{"model": "contrastive audio-text model", "tokenizer": "char", "vocab_size": 31, "encoder_norm": "batchnorm", "text_encoder_bias": "all", "batch_size": 256, "lr_schedule": "linear"}
Rows from block 5 of the text encoder of a small contrastive audio-text model, named by matrix and row number. Rows with one number belong to one neuron. Each number is 128 + 32 x the weight over its row's rms, rounded and kept within 0 to 255. All counts start at 0. Numbers have three digits each. After the name is the row's rms in percent of the matrix's.
After each neuron's rows are labels from the 100 texts, of 14848, where the neuron reaches its largest size: "tokens" is the input token at the peak. Only what is clearly more common there than usual is listed. The data: synthesised sound scenes: up to three everyday sounds over a background. In brackets: how many of the 100.
# gate: MLP gate (text_encoder.blocks.5.mlp.gate.weight, 512x256), inputs 0-255
# fc1: MLP up (text_encoder.blocks.5.mlp.fc1.weight, 512x256), inputs 0-255
# fc2: MLP down (text_encoder.blocks.5.mlp.fc2.weight, 256x512, transposed), outputs 0-255

gate.281 312:128128127128127128176128128047128128153128128127128133128128129128133127128128126129128131003129128128127140127130129131128129124226140128128090128128128123008165141127135128128128128154129131129144129055123128128131127121128128129080026127000128162105149128128126132128063131174128129125133129123110127111115130127118129127126129158128128128128128128130047160129124127128128128126128128133123127128127128129157129099134128121128188103128126128128066128129128128099135139127129120132130128087143096128143128128128127111128128127000174151097168175139128052122175129128128131128128128144135000128128128122128128128126128125128128119128000132127131172127122128128128123128127128146128117143132128128125128125250128082128126128081147132129126125129132128154128128128128121
fc1.281 286:129000128129125124128127128113129127128127218129128124250126128128127128133127127128128124128127128000128126120127127232128128141127128167119131171129126128128128128127097014128169100080130109123128128128129128126119128140127128123128128128128094128127114127106175117128128076128127141126087125125128127128115125004129128217128126127128127127126126127128126128028129185047128128128118128123130129207130084130127128132117057129128127140113144131128128127126139143128118131128253128128104132128027127128128128122128157128132128127129128130128118127128128138128128127000129128125128135128127128127128131130106127095185128128129132128128128124128107128136144127128128145129127129127128131128116153129128128128128128155127131128129127126128130126125092118128131128178129129
fc2.281 305:118139086129091128125128129233131127104125002131127128086127125129000128129128128129128126128133128148130125122128128000128127132129113130128127128130124129129129128128128128129128231129132128129127128128129128126126019127132131114128116128142128125128126129128128118144128128126230073128117201130127128129118125131131129127128128125091128127128128111129125129128128146130000128128128101133127127131219147122128129129128122128128125127125128125129124128120128129168130130133000130127126128193127130128130128144131146128129124129126128127126128127129127128129129128133129116128131128110126125128128152130127129127128128128128128128128161127119129128130129127127135129127127125154128131130128128129128127125000128127128136122128128131126128128127129128130125128128128128
tokens: "<end>" (99)

gate.211 343:157177128125128128121127128128188130128130128129128140121105127127066129129128128126128118128128064127128143127129128127127129129130128091162128129128127130128000101130129131128113128132130128128127128128128133134127128128128136128129127141254127000128127127138128150112128127096128128128128120128166142126138119163128129128130128129129129128127130128128143129189128127129065127142129133127137127127131135126117181146128128128161096126129127184108128128087128128128040125132122127128128142147139127128130129128129111127128129127255128129126129128118127128128127002141128128039127128129105180128063128132128167127126128127126114129131129128066089128110109072168128128127128128128128145053128128128130128128095128167129130126255124141127143079128129052063125128146128128
fc1.211 297:183125131129136129128104128023128130133127163128129128129114064147129130129128128128127126000129127000192138128128129135208127085126128129166126129128128129000062127131132128001128126128123129161128123061129130134128131129114128129129120128128104127190129116130128153129127128220128124128142128063100127128129133123097131130129132130255133095127151128128129128128123128035128065127128198109130099128077120123158125128128130128128128128128137129107129125128138187130128126127127127128128128131128117128128129133128128130124129127129128255128128140128128128131128128128127151121121129154128128129102127129129128108161128127127115128128099169116128128129133128131128128218210129128130092128128125126129196128178128128143142137129132129124127129129128128127126130128128119
fc2.211 373:128159116128128129127127128254132127127130127158121126080169123084104127153128128128133129129135129144128130123138128129129124116129132123127127128130128128048114129127128107129128128125128128107128145092128123123127124129129115127127156149130136138125125095145129128128128128128128109043128153129129128133130126129144123128129128124120082131127128122129128128136123138124128129129128127130129128108146127123125137117128128130128000138126128128128114129128113130128128127127121124130127129139128131169124012129125130128134128128117000000128127129129124129130130082128146127123138150132125124126142174129132128129126118129125128141127128128128198000128128108128134128128098128120035197130128134128118087255000135146135128052136129126131125127126128129126130126128125124
tokens: "<end>" (98)

gate.78 398:128133129132128128128000128090128128084128131144157128137138127108127128142070069199127254128021127090129129129128127129128191113127129151128128157128210128128127128130123128111128128128198128128131128128129171078127130156128128140128131126128154127179127076117131128129147128170140128128129140128129132131085172234127091133128132123128128127128129127172128178130129128128170128128128129127148128128130127074128128129192128128128144128140128128203129116128128129128127129041091128083128000128129129126234128158128128128127128126128199129073151075128160129010128062135044128128128128129128113128127127145129073126128128128128127129117128128128248128128129109204138129128130128128254126127127129133128128127128139151097129128130128127122082074127154128131128075095129129
fc1.78 573:128084128105127128128243128145128128175131128126094129128128128128128128059140180061128040128219129164124128129128151128128127128140128125128127109129086126128129126127134132131159089127126128129128128128127072165128128128128128128128128129129127128071127157186128128127069128105128128157127128126128128128129074015100128119128129128127128188128128152078097126125136128135127130130128128128126128128151129169128128128000128128128128111128119128070104161128129135128128117212168128180129199126127064129034128072167120128128128129128128128161128179128112070204128238125237127128128127128128128127129128122128128131127128128127127128128124243129000132120112140022128073124134133128074130128129130128128128128126128075145128128128133127128205128130076137128135191154128128
fc2.78 313:128128128128127146128096109130123128163128128127129128128128128127025124005117133127128136130128121128126128128132128067127129129128124111128129128128128136130117128136122128127132129129130129126128190197130128108122128129128112127128129128128128128128128143255123127128127128128128156115128138127255127139127129088127130127128130096128126119128128127129158128126126127128131127131129126128136128118128129126130128128129128128127127129130128128148128127129184132129129129117128232127145128118124130124141119128251128131122129127124059127123128128021148138185128128128129253113122129128127046143128126129129114128128127129127123129128129128130128110128128249072125128129128130129128129128126172147128125020128131128122000125128129125249130127130083128131128194118186181
tokens: "h" (100)

gate.447 251:127129127113126123131132127126125128127128127129128131188107128000126112125129131128128141129128127128128156127123255128128132129136074129124128099131096144171127149126126125162128171128128128146164120131128136128135250128127133128128128128131130130013153065127165134248128128128100113128128111128128123176141197128134151154199129223128128129048132129140129127096078128133117123128071018128128128187123128139128127149148127127126132090127128128121091130130169129130128128128128137128128129128126107127131128105128130131128132124080128128134129127124128126128120132129128135128132128086128127128157124000130128127127128128128108017194129128129021130117133130129060104119089128133159125129137129127125114130126122128127126128127129196128207129128128131145129128024237128
fc1.447 334:083128128137153128147138129102126128121128128128128122032126110188128141132128047127126128128127131128161127130128052128128125036125128125131128135000255116106129129128176129074198129131128130108109127128128123130128066128107128132129129129126144147218096207130129129009127124133175128129132128133121128073118065129124037122128125128130135127255127127040128124124130128128128128095152177127131129128133139127132103050126129128128135161135132124208132153133127112127127127125128081128136125128129128126102129135128126128030128130145142135127128142128127127133128128128128128212129127130129128130130143238132134134135130127130134127101129122141216143134127124127129128205131126137123128128134114127178183129128122122096118128120194085128127129128130135129128125137018154
fc2.447 279:128129128128125125127144128128128133128128128128133129002128129128132119129121093127130133103129127143128130125121000127128126128126128119128129128126127128129131136128128107045125128255127128145129128128056128128131128126129128127127121129128129128128129154128128142128124123128097128128128131084128131129128127128129124129128128123125121138128129128128128191130128128128128128132128226128128128122128128128128126128248128251128128255122137109128128128128125128128128133128028128128130128128128128130128128128127123128127128127114130128128128128128124126126131128128128128128130128127126128128127128126129128131255128128127128128128128128128255131131127124095194129202129127129130129128000127200127128128126129128128128128128128127128127119126126127126130128128128132
tokens: "n" (100)

gate.161 478:034128126128128128127128129029000128000128118128128127125115118175128198126122128104128129128128128129128128116126129106127120129128128113143128047129128042077128131128125137128213131128128132127127119138128128128128128121028128128131127094128129145128128152128129130128128125128128093128129128129128128128128127128128128124127154127128128128129133127128129006128128128128128128110129128129143110125128128117129109128128126128111199128129128128162123193140174128129127158113128129128216129129129116104128128128128127128128128131086128153128167171128124124128128128210128074129129126081126128159231128128130168246128129128128175064130128128255128144128128128099075146119061059129121125159133116128127128127128128040129124127129129128140127125130128129185128128122128142
fc1.161 279:129127121127128128131127128088064128000131091130033058128128128127133128129099108114128123128128131127129129126126128130128128118127142035126128123129124000124128132102128128137255126127128128128152128127127127128128116129128128128128093128080128131121128128128216128130127128141123128129128129125128170129128129128128114126128127128129128126126128129128128125128128126126131128118127129128132135128126128137129128077131131127128123128128128132255128173129129061127127129021131127128255128128128131128128128121128098120128128127122144129128128215128105128117128134128167128127128128129128126129127128128128198234128137128128141103126128128203132129128128128071128128125124128128125128134135128128126128131130119087137130129129128083128131131130123127197129127128126131
fc2.161 523:123145128128128130139128129131245128255128222128164169128128128125128128129128128157123128127128128128119128129128128128128125128128129145127127128128128218128128128127188128127000128127130128128128125102129128129128128128145137128128129128132128130125128128129114128128128128129128142127128128128128125129130128128126160127128136129127128127128109128131127255128128128128128124129127128128128128128125129128128128188122129130124128128130128128037129063128130244128128131255129128131006128128126128126123130128127129128128128121128125127128129102130127128129129127129133231126128127129128134128128128127126127000127097128128128204127127131065128114128128128208171128128119127128131128128129146124127128131128128167128134128129128133032126127125128128128128128129128127
tokens: "<end>" (82); "," (15)

gate.124 348:127129126095078128128126128127128128126128128124120129203129128038128128126128164128128130128130127128127139132145181128122134255130128136129127106187000128222128127129128129194128128129128121128152118128129132128128241111127128128128127129127125097079165128128140128200128128128106123124128122142124128128127155128144128129129090151128128133043167129245088129107113149131127128134072038128126128169132128123128143159133122128128127072128124128128029129128128128128128127128128174126113135128128125128130153102128128128173128128000129128128128128128128129128121124128128128128142125096128128126128096044128127128127128129128128092198128127127109128124128135141089157069125130129134128155129187128119064127128127128123107127123110163128128128128129137128078153128173125
fc1.124 410:118129128128127128143125130120128128128128128130128126032147110255128130128128091127127100126174125130138129129120080128127128128127128127128130251016127122082129128133194129042128127184127127108096116121132128128128028126129120128128129156121127145240062151125057128054128113128131129124129128129142130012120088128126099125098124085128182128246128129127145138154129128128127129101230222121134128120128128083132128127128128193128128129131128129128139131128126126128095132136125100128128128128133127127120129150128124127128127127128133137128130183127126128135147127130128129128129128136128128128128128250141140131129128127128136142129126126114251139129125129129190137157130126146122128127128129127149167126129123127121117128128128119128128129130201128034127126152000135
fc2.124 299:128128128116128126128152128119127131128210128128128129089127128128139109128127078141128132128129127154129130128121000128128128128120127073128127255125128128128127108128128125054125128174127128218127128128085128130129129126129128127126109128128128128128137128128125146128128121128125126129127152106128130129131128123129128133133128128126121140128128128128129128129128128128128127132183255132128128091127128128128127128204128224127129255125130127121128128140126139130056132127123128134129128131115128130129126129128121128128132128127129138128129128128107126126128128128128128119128127126126128129128128127129128131245130128129120128128127128129208130129127128125224126186130128128129128128000128202126129128127130128128128129128123134128127113128127126126129099128128130
tokens: "n" (100)

gate.393 333:130125128127128128117128129080133232129127173127129130129119127167122128128135129128128128081255128127128128132089125136128128128129094129127129128128119159089151119128170129062127128128125128134000128111128128130128132142131128133128134129134127121238128128128085128124071144125053128128130128104126126128126129127129128126128122130129129128182130126128128194128128127128128127129150134129132125126128128125128177130173140127127128127128128059105128128127128233128058126188129128128127057119134061128136135216128123129128128128108128154128223130128128129130127128127166129125124128157082128128128128149148135126127128127128128129128123128115130129128112129241128037128130128128127000201160129119128128088115128124124184128127119129141105130255137128122127128128126129
fc1.393 414:114129128128128128128128116131089126074136127129128128146128131127128134120126127130128130130000128129116128127142128127128191128128180128129127127127255128216128198128136125204141128126128159121131128169063130127129126181124128127128126073146127126108140128128129155128129128130127128121128153128132140110130122193126096128128187133127126128128121129130128086127128129128128129107128128129124131128126138128128038093114128128130176130129128131131122128164134127135132129125127130129158129128132129129000128043128134126128128131164145126128127093128141127056128128128099127157129128050128140128135128119093128132128128128129131122129132129132005127128080129127001128255120127128177130126129074205020128128128129156128122128130130127128157126127097128129148128107140128
fc2.393 383:127142097106130128128130158183127128128173128221125183098120134146126123127131166134126128215138109125175129128119134129124122145128000127127150125048119208118038121133128126062126128086182104192100126165124130130128130127126165041130127128139129128160112132115136129172129070126124135128116124130147128129130130128129128192123128129167132128123128129132125106089121112128125131128129132116128128126125128128077255128133128127086128127128123064122128128052128126127104125134133131123124110191093128126202133255155128051125128100134131131127128128126126141121129132128151128101129238127142125145128157129142107127128128119129128128130143162128131129119128051144127132137131119131100128115126128128127160255121121139114128135129125128128097111127129128056121127128129128
tokens: "<end>" (59); "," (40)

gate.321 397:142128083128123128130128128134128126127128050128129127097128128127171128134180201128128127155119127043128093177116128080130130125119142128138177128128128227127133129128127127133054129128151128127186096129128127130128117125127129129128128118128123141127128128141255128132195129197128140097097152004128131135127134128116130052137119124129128125123132128128133126098128126128127128124129128128128129012120128128134128121128128120128157128128129128128129127134124095130133131125145125128128128128128209072136103128128132128121128114127127127128129155128128128157130255128135128128128126128138133138128127128129122131128126091128128128109221129128153128128127127005126123124132117127128119126126128129129160255131128162128183213129170128128128128131128128128255050126130128
fc1.321 302:128117130131080128128125129128130167126130095126128128129177123100126128127130128129128130128130128105128127136127127128137215109128146128128128094100137194131148128128197078133128126128164128127129126128128115128131127128128128129128128125129128178128255128128211127123137128130128128044131129047129128130127128137129127108128124125127128127131128127130128129128126128127131128128128126092122159045120140129128075125129128128128159128129128128129128127128115127084128142128195096130130121128127157128079038128126128130128128128128127092160080132128128127129128213128126128129128129127128136128123128121127129139130127128177129128128128089128129128128128128090128047129125128128128127128127126128128128255128127255130128128128255128130128130143126122128198117124130128
fc2.321 476:128129178129196128127128128140131127128127147120128064145128128128119128130128128125128127110129128196128159108129128124126127128128128128128128127151128004129132130129128211128128128147112128128128137129128128126095128128127127131127134129127128127131011125129091128128107129129128111188130128146127133128138129125128128149128141128128138128139127128120131127129197130172128128185162128159128127148133102128127128133127128128129127154084128126128128128128128126201128129118066131129131130150129125129163233123121123152128125128128129129127166129151128128123128025125129131128128127131127128128188071127127129128128107131015128126129113128131131129128128125157084181128127128124128129128127128126128128000128133000128127097126005128128129128043128173127000164126124127
tokens: "i" (92); "<end>" (8)